config.yaml
model: "image classifier"
norm_position: "pre"
inner_norm: false
widths: [80, 160, 320, 640]
label_smoothing: 0.1
eps: 1e-08
Rows from block 5 of a small image classifier, named by matrix and row number. Rows with one number belong to one neuron. Each number is 500 + 40 x the weight over its row's rms, rounded and kept within 0 to 999. All counts start at 0. Numbers have three digits each.
After each neuron's rows are labels from the 100 images, of 14976, where the neuron reaches its highest value: "responds to" is what is common among them; "patch colour" is the nearest of a few named colours to the mean colour under the peak. Only what is clearly more common there than usual is listed. The data: procedural textures in two colours, tilted and lit.
# fc1: MLP up (model.blocks.5.mlp.fc1.weight, 640x160), inputs 80-159
# fc2: MLP down (model.blocks.5.mlp.fc2.weight, 160x640, transposed), outputs 80-159

fc1.412:468470440507491485510536529495467567517507504512557472481485575548455547508517430482454508432597470479486562554500528481475488484530452499522463479467474464562541501439504498466497531547547436483511496454507530504490468427513503535510535539
fc2.412:505512553528495502497479568445535496507438442479492552568465474496550503544501470543500558590502528520554498482502516468522472538497525496514514401569601524462521526554602502503444463519493515506454501484511512476465447481587450526513475461
responds to: green; ground colour: green; pattern colour: purple; ground colour: black
patch colour: purple; pink

fc1.272:570539540461547536494548474506477538534471467486571461521496473501439579561504469524514527527511515493501585536563472518521498457492512456465526543515450439474488518519521456502507503482565546545444530499479559468482544494511415463578584561
fc2.272:426445464558438542472480482460486437473494516517466564471552559495532482480519464518491519492460499522482490451471542468487519557519494522552493442503533562508548491511489535514548555549477458499535497515504444536465449535459539524444393431
responds to: blue; ground colour: blue; yellow; orange
patch colour: grey

fc1.204:538490500533553483497545438451566496441435446558420579524503526458471530430523491547460406503502394447484622490547534445527477514511483568567533471451468514476452525512462472493507482501465520501499482469542487467521506488503479453519489519
fc2.204:478496485461428493528474502530470460551518562490522385458499494505566477579483546509514556506476561565472455496470413504490553513480495466484500480449528491582523510472570584521515488492503453525531562551440516501490507537521504469525498470
responds to: white; ground colour: white; pattern colour: brown
patch colour: grey

fc1.610:459509497540581526561508460484501532474487403500550408522480451487509493540515512540537434489493529432446428515482459546528537455493541520485474483467520535557467499435481485481469456446451504546454436514511533514486475543480506484471487495
fc2.610:599533566543503537492453457503467477498449489513507502462483506475464530452523447506518547501540522494473440499511549535507460500496516473487560473535522510471483460535572515488549478486552535450474502534493448468523478503542513525557539522
responds to: teal; pattern colour: teal; red; ground colour: red
patch colour: green

fc1.516:501532503519548520452450504494482557477504477429465553528392557563555455465422493502479462482470511465471553455517494425501511488477448499446493546540504532462440511577515425474552554508477490473438479563477565448552497542431491498496466480
fc2.516:490443478490471499544496463495500474518502504539557461479555433410394566526509438502543487516521512485536464552520499551475524560462517484525504432430474519605580535491452541546416442484510519555536546476558458563477513485515476527537577514
responds to: crumpled
patch colour: green

fc1.541:512489487474566543517511440477512428463474509499530416474545439527515499469490499508549483475523533432456421530529487539526548521462512499467543454442461490516456561424448527547468504502499549580477402460489478473485420507535555522495472547
fc2.541:571473494569503524537474492502457498472451411477458507517430567460461483486537458477527496478504516498435470507502500507512535424503625496498474463537526585471460414539540496434547485437530512457468598542546506522516527510518501478543536489
responds to: teal; pattern colour: teal; ground colour: pink
patch colour: grey

fc1.66:480484499446537447489583416456516513471449461496615467468486541444509546484465481512496517509522566500526425512525547540489479585502494501521472532543425498538521519550505493477556487468557519480474485519445492474557518503531529504517528494
fc2.66:520494504579465597500440552541488485494528524514451561496457501552527518504462518475469456457480441541475559520430493518525487473463547502453534474436522449441521499474525485504401511491437483527505512472579507528473466504598441486453508445
responds to: white; pattern colour: white; orange
patch colour: pink

fc1.258:461531541534505421497512520519480507431484512496509543500452497497550580573555519496600499446449602445484534522473495475524474418515479429498496468563500547493539478475528428528517534470496511569501521591494451479489519576465502515511530480
fc2.258:468499467504500580535500449514511520579533479530486411560553474514467408427459472481430466566582438586531458452508540564496556553488555582475493579450514458469510523531492578478494474535476516445525531413481576547483505433502495472518503527
responds to: black; ground colour: black
patch colour: brown

fc1.528:528547463493516454459538544466500441495442546472470465448553498494473477550583564482448535512567556474432510525493417464502441484474469503505493452441471474438476554503542452526470526526540627529501490520434546463491569482446538530562486519
fc2.528:489517524492458510521484502558547502487542476544478544561377507510556454411483480547540472549460497492522468486482557491509561514557565464552547468559471507545502447513443515452515469546503458436497567532554487534484475469500453451475447541
responds to: black
patch colour: brown

fc1.418:469531451500542497517458619544426495511475452532471530525500500447521506465385478484466543463520519524458506470505507467476465502479485443473558557540528444482490465490476470472515493560520449434511517549499606468531509469501532508534547447
fc2.418:535475531502479483467532415471566540469480497475548487532531463515463505496583488517526450534441487405489505533460476488539488476511439566534445441444457523533513537522517543478460521461481525523489460462581369519492515493522459514462461566
responds to: ground colour: brown
patch colour: brown

fc1.128:554496446513494477526545469457581459501534501486549547579479446489465531517525459557501441520604473511502520494511436506470478553524504483485546494493521462486475493471460526479493498503492519522505511506560542557460556472555530481441528549
fc2.128:362494552548508483426483485521470517531465508497478464451472544533518507535452532474550514480398530501453470448481578508529535447547517452490458420495420526471540481496526456519480455466528484459468527539430460423487446490462496470560505470
responds to: yellow; ground colour: yellow; purple; pattern colour: purple
patch colour: purple

fc1.561:518417566544495495618473440542526495462475595492492535493487514533493495524480454487420451459474485518540509505534523431520544474481446481438586440565506517500481496539498477511415474463472493503525494536551471446526536498575488487489547528
fc2.561:478600435408533509386489544510484505558534463506474455524479457484547515544492497509551538492541545497529490519479462560519496507480585520535462541436511533543482509481486499479576519529456457539492509507512540539474494489441528480535476458
responds to: green; pattern colour: green; pink; ground colour: pink
patch colour: grey

fc1.353:465467491553504456529510524482510534490480509491485605472540497426523574498530510458576467432500491506469508456507587528479527470466467509635439510509489544499500465502449532477463477479577482454456525471472521538507479550466472538462464509
fc2.353:481522516537471486547464436505470433483467525507524368498490490602531418476475481505401522570512506533503499489535414524503481499550508494439454560512567496471474496524534538502476511478486559471483428456497469450459496474573502475571547478
responds to: orange; pattern colour: orange; pattern colour: red
patch colour: brown

fc1.473:442523481484511505514492417545524502521454537511466423547517543523436472513577411472440474525492503531556475544507498505573487581533450407449513501489563477470575531455482536520457533486507504548534475423429497458470465452508539519532591530
fc2.473:524464552548450533520508608523538513482524493479564610524510504483551534519453518545503526501503489468517553493530472467464524420492516567550532525453485481567477507555524474438458475526461545506522469540527538527447584513545473492446486497
responds to: orange; pattern colour: orange; ground colour: teal
patch colour: brown

fc1.147:465570486588490505474519531497416510467395442574470510475549470446457483457470528470545457481551535505555518485467546428512497498542476481484512467483510468503532493496547536595533479459523496531485440541511523459486456494506454490510456447
fc2.147:525457486432496565530507475510593481517560537436520531523487536529521567507512455527451546515427460486488502528533504574490509471494477499523507517511524524493466516492438457444448560522472478448497584444535472557516568505499516479504545591
responds to: orange; pattern colour: orange
patch colour: brown

fc1.7:501581523514445447468517505471477436500419533504510564500457440470512529547553477461471526511495551414553479479525527513458536553421495443493467553531512441468509535524474478467508516501482572486484545486510506535499491420500529479543468521
fc2.7:472490542460560634464499466528542505486508526494551497522501532511506463546529517504480459564468482486484398562498546457446476475480526465463525472508464483488444441543565587493512568507469428512516436456483502474533445464498506513496476468
responds to: purple; ground colour: purple
patch colour: purple

fc1.493:526508585499572442519477483469532532482498451503536492451445526483518533529501567467504472481506508551521513543490599506496524497466540510495409557462485524521469476527471435510524477510481479562490499522437511494500599509491537387484536587
fc2.493:540525428522413528451551486516496491506481572491438528479583457482477506472475439528506488520478472463498505494493455490515482495481468465502558446540503478493550536524528568446502531510508541415460484479555507509508443483545453589547461464
responds to: yellow; ground colour: yellow
patch colour: orange

fc1.198:553495510454523484479584489513506493491508460530552435502575513484423511541473467515560534597576484523560574534547494510490538475505532440453529558475520474520506510547516515519498486448510525590459549474436488499537481468485442498591574545
fc2.198:464469502554491557523493468457480482496481529424497569458432512495595525508525495492429497451392484494453470501480500474495477519534489538559499433505494519483507502500512448440584552524507479443547434530585524520433511526525547517395413474
responds to: yellow; pattern colour: yellow; ground colour: purple; ground colour: blue
patch colour: grey

fc1.141:501577431575529446477453578495483486451438523476503510528513486513515503501486491534512485543485495503445466471516549550428447490573466495530529511586447518480452508546470518498536525486507498508460469550529527536495438475587521441433485541
fc2.141:475434539470522497522547469466492574510508477509560478459474478518492548473498468430445468509546510514548487525496469481525540523481536484500456472501560483544544448482579500482480453604487476490555475449407481458464502459398483545538506463
responds to: brown; ground colour: brown; pattern colour: purple
patch colour: brown

fc1.470:464544486542558485522490498497512522556476483483524498519531435518591489470512465479452403549460542462470480435524470447451473558540422467462515562556523460522525515526473470562522479564488482528513419457450536522495488478519587524465511476
fc2.470:548455504501492513442448517580507562437498486499495539477476460502486534518520519513456596522528506457514535580526453546499451518537542557485467417481502498541524417504522551527463509508476451426483515501512465526489533448500498521531514533
responds to: green; ground colour: green; pattern colour: pink; woven
patch colour: green

fc1.547:514475485571561558539502480474540488481487480552534365496515418537466517500510464513579450490509526432443450509467459516510525446519514495442497517429482523530483506450437510499476504492486544527456416527487501491480433506504491477510499517
fc2.547:544548530559553509510454438493487500487466433484469522463432507442465474492503529493528512461524490526487463447454580500523542499513556480517550470582491544489467489487583506464541475481531436483469561550549502479521491529536579518562509523
responds to: teal; pattern colour: teal; ground colour: orange; ground colour: pink
patch colour: green

fc1.299:519453518540504529438429507494406462463546549447462494480469500546552477512477579518513560537530547515463453517494535442410460502455585542490497434495510544524474505507547496460467516445494480576508471552513499482462483477496521438472539492
fc2.299:506528445446447451529563474510575502559475448520539496528508468475451512484517410483495412482445420473501509508491442476550491457516423468457463597514464449456475488479455488512506502530442447456476501411484525518511517518456456496560482510
responds to: crumpled; blue; yellow; ground colour: blue
patch colour: grey

fc1.117:485413540475511568502490516592539520457538449484443544538519515482405495535442543506467457541516492493504555493439498483540510553496562498481470575588510493428489462464446518524576514451451556523573481518563512484493486417509479468514567513
fc2.117:554534454488476485498511505475532516461513540474539516476540504483529547466488511515514493416509549541488479569503490578464557546422465478484543428422511497513499489526527408489511449541567460581457501492460464567540528516481474563455423529
responds to: green; pattern colour: green; pink; ground colour: pink
patch colour: pink

fc1.41:450491519527463514517497410477566579586483496478498571472441484475467511454511449514535478465452422541529447478494560485494533490508488529491409451517445596540499507510515489470434458571485535500537433479517456495517461576498545492486486555
fc2.41:535538502492574506486483544505428445447546513530524433497551471524537492554470545489481516507603529485510533498497460547480465512476545477497558594575553435483482521459487538517575511456482497515482557547500530489451540437500462505568569445
responds to: pink; ground colour: pink; pattern colour: orange
patch colour: pink

fc1.419:399507529527574456453472457524505507485514473509489447489447501518480489463524450501472542477538530515573451546535478531536587508559472449449518540456486537516434542450487520581437486498543434593484521502486428463484492507471542511565519452
fc2.419:536485486520495530568492517461515517463501560449504515542556509466515553478476592493425478515487528485441548545491469436494522491442447495576499536505521502538486521573514530413546546485504587522547499563545551538498535481573462472431512494
responds to: yellow; pattern colour: yellow; ground colour: blue
patch colour: grey

fc1.633:557577513503481544506497519541469532550505452447533499479477478559548543516518495536448515449526547527498496476560534514498518458523488466489472574517471447479547474485512464478538514483557480479446484499531563529445536557512497536544543548
fc2.633:508483452545456487469554479430517442505499495574462485463501462498448484485496448529524495508475479498488524533458469522504469489503500543557567479472498506496519498493483516488468486539464481503480513538480433433500521475443466441486480459
responds to: crumpled; orange; blue; brown
patch colour: grey

fc1.389:496499570587477403523528439508510465466520489487485494509427479479518499468506489496445470502535478541482504509533456455525472497440483510482508482477423498521467523478449524520354497528503532515532453486540507506518481455457485515517547441
fc2.389:506525502486513476551447501514515538427542470507427493529528505463516555481461533473523478518454516461537485493482430513479506567558490508605517467557493600562447554511493521500529544532468437525540507514480447472540547469527485487518468492
responds to: ground colour: black; pattern colour: red; ground colour: green
patch colour: brown

fc1.103:473460507527555501560490467527459564479439449484556445455503500518473452539565548539460449434530604471437457506426527507513480560544406502522412481520529507466539546448479518498486560511488406524472465547509545493474457491488510465469432455
fc2.103:498488549584515507506510522433496529519556527520462558555503461495507587481474434511554481565490414533480480482593537456477430521445537517471495471513473480497453488561504500471472459493503517448464470475541434475542488545520449517554505509
responds to: white; pattern colour: white; ground colour: brown; ground colour: black
patch colour: pink

fc1.534:466523489553501568441438518463434499530513447515449462492509552536562441457516475489491524486497550526483459393497501500482469538506420491469426635463518521523479491554495539515493507494585551504524484439469481456521478497519510565502549546
fc2.534:588527486499531493471524453545479546513505533524492553408477517489479590522464543498494500539495463488534535563500515433491509457455585574489498412557466451533500449425540465500483436465506454534527527482547530517503531500514487426505513446
responds to: orange; black; ground colour: orange; pattern colour: black
patch colour: brown

fc1.471:553608504552620464494422502532461503466479485491422564519569558478521525539487514438563562475563483481491495507511494501543447555507471417509483396525610532516427510537526554494501525469467507504463514442501523570466498524539497463474467497
fc2.471:423466510428448567558590505509496542513472551465522461523445446507500442532483503562444514562428501519504510528526483492444467442524562548528510544473423458500559471442483461509498472532565500449535491484503469441526528535395551464556464505
responds to: black; pattern colour: black; plaid
patch colour: brown

fc1.135:506563480482476464521452555495474474515532405452539415554508513490506531466457492510502521474473499494476497495528510394502492592479522518446455490496494537510440493517513522484386494498489412476488494446460551479507563468472523580464540458
fc2.135:567420471528470512480520495478442579466530487535497487476544510514535545516458535442547486544475495548507497507474443507492448541555452550561518472501491488490536465451520435487525486491490575496505404546548450472524468517615454510508491497
responds to: woven; ground colour: yellow
patch colour: pink

fc1.193:502449494599492443473526554472498567431445522486470487513466473533531491502491468540567474475482517543482534488510509442462487524473475502490487614581443507487471532481385531546527559491541512441452444607468482481483490494524467446521480600
fc2.193:533533494507495475482481492487534537491499455463487494477545436488478498464459495449485502535529471476510490425503494532512561530501526469545529365512554526506507463525573516484513420555512499543498543540557510454505531473447497470528476427
responds to: ground colour: orange; pattern colour: blue
patch colour: brown

fc1.392:520550552505479533522545520536427439509522488539476496458560441509398455481550495443443466507466441472508511498479454494542491529495550430491426461472493445485519497495467474514459466533466515450469422428467514510560491477476528471485559534
fc2.392:468481476455490446470439523427542532468510539521490564546468524525555509479434436550581464493536545506494510494510497478490484465524512504546564534554541545601465452509491510410511573489516455509526531517479468481453542437521489545499419489
responds to: green; ground colour: green; pattern colour: purple
patch colour: green

fc1.577:616438469502490498531540509481526541542452447468489567485474468464479525515494478471472472471416491530536462475497488513450589532442473569543524491401580491542487540506489525492470543500496533480436454479482486545524563517519462545458511492
fc2.577:416538552498533524485439491520463468481525558497480398524512525519528525521499484553522512512605539502461563506520501501499431468582529406473475537582430517471495491506536519552529453507504490522578531558543493466494444484498528471535534501
responds to: brown; ground colour: brown
patch colour: brown

fc1.423:508481482504529484485535498469502487453464481468470526472538450491435535505486537380535393545483460467515488545522478417527536461546517566502481488536506509495550514526479477506506533525521450460472420531550451548564553455485560497459480508
fc2.423:453481487459481514482426457477461541514547544526553458533469528500593499491485474563408505454520523517494521414454480571483536531510479459479521527485500463459439490464517489499514507488435509506484541456480516408489443532478479522488492478
responds to: yellow; pattern colour: yellow
patch colour: brown

fc1.286:572495557467469457514502504536462567517489483455518502441512445504517520497535494537509504461567508436480507493472543419412461512455477461493480455467534421535451540512532492566480555568462456509503505417515454528511458478459562430482553459
fc2.286:469493454543524524532454543478483544466518444542491490567447472435478522508454495461498415499391454477482513571506429477477466516547486471538507442547500603552509465565510474469526506534476494523533469521511491483541573430451424539560504540
responds to: woven; green; ground colour: green; ground colour: teal
patch colour: grey

fc1.62:480495375529525488483482459434484503530465499496474506447505547550472464539468507496503542576466574474533424481458551560505451509593490480514562515547516514529482493553465630537472500502471468473621420494557537521492490454542516497514474497
fc2.62:490543555469484539531530537496525507497542429473558536561464468512545552472491518523478481435499473548511579484496455462502527484416535570514486447413397506479526452484576454449501479547517503514436566466477490488488545519449531477495478504
responds to: blue; pattern colour: blue; ground colour: green
patch colour: green

fc1.83:506511596514534431493456559488479512457467524540486427479504531554505466478503471540531454494471498504528457536567485426512499536534444516520497601512458512551525473532496499521491562528528548477413515553489507460561484491507502514526563519
fc2.83:545553444503541508459486460557463437542527511414476546479505466502501588507493537508538491547590508482503552441486575576430502521490529497528455396471504507517501497432476549484487497455525461551527546451567496525502506531450551416530488483
responds to: orange; ground colour: orange; blue; pattern colour: blue
patch colour: brown; grey

fc1.87:496451443477529479454500506471432507490429518460495433453483488472577479499477521467438550464484577585514440555493549491458507599444501508495410489475494468544514475552504515482467570480406484534448472503537568512512617543534508562503520470
fc2.87:528470487529521538504579529463461490503524482548563520478434491499422541507536513401503465495503450520440532485520517435548472436510521504519533474532475467437470512541489572525553429449519483487504527506496482460486435489570467482463504448
responds to: white; pattern colour: white; teal; pattern colour: teal
patch colour: pink

fc1.598:578470502569492579522484515505506453586543490544500547573534497524498552454538551451526551491525490439472497501457483456461436468518516454454500451467486502535450562565454537530492509523520549524496472565463470556449419461510455569549528422
fc2.598:443548501524475458461472448545508550459507460473492483424437499486499505583517526544510441499432517592530523484522541521525592570484541479595500538484530504496551479477545495473512475478470421492501597498565473464567572557438569440547480581
responds to: blue; yellow; orange; pattern colour: blue
patch colour: grey

fc1.113:508499461552481454498516499473424489426513476586495422520523445512531511508506544520440518504487504461539514519466484543455428526472577529503485536421501463567501552618508498509478523406475563545485503446506533498450462450528476511439474540
fc2.113:463504535449470539505440500505535549531468521470509563463425550509475516505547440501517524503479494593485493488508529420564571498538452502498505464552495518456473439389541474488511454530508387466507522529514462470496535528465527496548537468
responds to: ground colour: orange; ground colour: pink
patch colour: brown

fc1.363:551533526598477470519392505441456488526556425479419526537525445549487481525551527472483515511465550441517550485533564450450490526436515450472477402526545473541457482501490486466520528473487506477532468505538511574458415521541493534414474382
fc2.363:486521413486537531473549520562476631487549478522593487511507492536479470555460498557611471473492482514546521611490510519456529498442505507497493523500450560506484482475501506431486522480516492509562514437494512469550585466464526475550488514
responds to: black; pattern colour: black; ground colour: white; looped
patch colour: grey

fc1.19:448582444497488462522508426521525484540532481427516498511403552488492546532430494508474527463491505537443498487467541544442501469557563484441560465506546507522430521465506431447515533502471421553453517523550463602510611575493415513505505498
fc2.19:496454509580553532472511538541479508445480497576489511494585384520497473437516470474495441542508499464537522529477527486543517480497448494507435534473429453522546515524485562602461481494536595433556487492482547401503405447490531446497518522
responds to: orange; pattern colour: orange
patch colour: grey

fc1.349:583516518459514565482546547549452439541554434500453555446662500461453478473429511472435447582526431495499531522528519553481491538512455464449442511524479481502461488561507492477487523548471520479514501504503492500462471481477497502544468492
fc2.349:451504478503473441465515460489476519480517592444498432526411547428428601572533538534513487430485599445518495441490462460537484524459496520528519474400494556456526508476458513538485509437452468506430559511510475524539588411493543486450480534
responds to: blue; studded
patch colour: purple

fc1.309:460488479430459506491478487509489500522394543461493504450590489447487449495458562473525495577453507474475477546487545512578521527520453473440445471556481474481495425491485511510506522500538496493445513464503479551578455552504536530494507467
fc2.309:579499484572524503524493495472515519497553475511502507541457540579491551506564434511474498417526511546536494471517440499415434486438538529525534538483522513493492562495467511489448444460442502500566531584546550438482527443466476457470479539
responds to: pattern colour: green
patch colour: brown

fc1.351:514450498553489503490548551506484590462476504508553523492489607545443511598516511498446474496548502454492586575524525419487480463497444482537410514532474485539493543436478503441484550499580434524492515471515501458551529487546496483476525559
fc2.351:461499536522507522561484507467556530546483504536483481544531503466552526525500454518489562530508502492526508531459510473467466523514491509520533483550584491478514560594568527492443525484448514525527447464498483484443491460538453529483480481
responds to: ground colour: black; pattern colour: pink; pattern colour: orange
patch colour: brown

fc1.622:500452498471507482513495474519443531462451497480477578467487515452490536539518397478427519494525510503526538468511482487491513511567527456454465542574448476470505463465492515493601541485440529431501547528532503488489525497480434464540560505
fc2.622:556554495506529500497517434447523503457484493498502390473519445497494514471475551499530441441483534482420438503483524506463514504427496522490576428424536572568438587538476495516404504524548472561468442451502479546526489515517504502450484528
responds to: pink; purple; ground colour: purple; ground colour: pink
patch colour: purple; pink

fc1.110:539471529485556502508437510496485518491473531485482509495496533502490522570505496511498540477581511465490471565533529514492472443512483471499494480497573430626497523543505474562553564545496534485446455463497480532481420524496529533489460505
fc2.110:419460454531508495504511512447467486532512530503482513602419457471523433499490544453473450539490527536475490447487417510459542536470527545534490474525460535509497462456491521413571486494499456500520553531488492489519525455500495547513509532
responds to: teal
patch colour: green

fc1.191:488493493552483454503461478496500495510453513543528536555517543460488489468554492542504508502481508489535424496517464465493640534518472455514560458501541542534497454473570520494536488472482431468517463530514448454546540503522458567508585481
fc2.191:421549489448514533515526477463506498506525487464491466470501463557496503527433491469483449469534475545434570495486535507517389464506519546454420526471467470446462537520451491528446469517473576531488563480478535531456451483436552426474447470
responds to: crumpled; white; ground colour: white
patch colour: pink

fc1.319:491529478495539415488429428537478467457509482472470502562472542502485519507553494530457507509492529411473465568602546540509479495479522448465541414478489440534499518495458556530522544457491496462464488509474507511512563536501437527510460528
fc2.319:532581559462472513552525511474477473522550499496506515512530505508494502475426446503447477489504539576583511454477490531543473528472477479492461597481435523484556576511458496477552466558454466540525438526506476484562445480549572493528543500
responds to: brown; pattern colour: brown; ground colour: green; veined
patch colour: brown

fc1.433:493508527502494446481564449486490552486498532510579475493525493440417525542542502454493533544479480481512527432567373543501519463449493440494510569520466452533489555562429522502509461478472495521509511485470519425546414458488514483514476559
fc2.433:501477544521512567478505515556489458562500500530423491478476456576574548515512485502534498526448515490467415532465599505522506548521537529523497401509511435533481450500556496481558550492461477492502481460489526528486569502486461516496509389
responds to: black; pattern colour: black
patch colour: brown

fc1.535:469557450484532508535449506534484503529459564476479554508511426456509473598522466492474545443513532502564512500481491487479534513491520470436481565520472522495475497493462532489510504465457531453493568553585542513505531490482476444562582500
fc2.535:514485519471508533467502460452478504437518501479516440521504524471497516451512536533529420489414564455461450531587477506470542508510459536522491463493506570483464526545498518458477524485565502555510443426474435556506495532526486524437419511
responds to: purple; ground colour: purple; pattern colour: green
patch colour: purple

fc1.183:551460562522564468525484471395455460430478447538474550470518512514466475439503536470462504510468491479478505482488539407500565507470462524472535482487530412459453541545533476494453514454516544469455474501561509477471477536549445508513491525
fc2.183:449557441394483510492427480518548477484523536497423474444484444471498406536490496519589501475528505495569506511521471491498514498489507516486487531457449540559481518446463516547513505501484478498527598519501494532447547591491512442454554470
responds to: pink; ground colour: pink; brown; pattern colour: brown
patch colour: grey

fc1.513:525496561538465406520524504435480457435499441530511532500458489489451541511463563591460471412501474532482484502461421482459474519517525539503446526450515472539558530579565496545489445425530484571517460488459529569528454456478509532492417443
fc2.513:428505449488509604514470474498525574497529545478484446521516474487583453438508449453499527589526561430539508471494532471568493484485503511516524508533466514448480452450429511484516532502452504482467521558549487490475549528550489434498624553
responds to: pattern colour: green; bubbly
patch colour: brown

fc1.599:538536521460528468510445453505517494562480474451469476484445388427557558521592476568509529492491480479513505439523511521584510527538503477500507437516571413583496527473459499532520508504577481547481506462481478507459473536527511395536483529
fc2.599:420457518508494491505518506466498506411454452524506522533553497524483473468452494482495422496510489518524485540412471519407423518451486467484535535487416542477492495546564510485460535597481499543545467526507529545494542517508524579543582560
responds to: brown; pattern colour: brown
patch colour: brown

fc1.134:450491487511461518545457517503489519525517461479493515546493630503580468485541518462443514479528512479494531465393570513464528510499495473404402531525472501544454575536506470517515537504488483510486542490526549569486512562538449511456487492
fc2.134:525534512509525534470511501500485536491517556526502454427492401512408594507496473512518482507437482506533502562534482513526523526483537528548574499465515502500529445471544528466501467474532512477516472522498476404543505458438524487556548532
responds to: brown; teal; pattern colour: brown; ground colour: teal
patch colour: green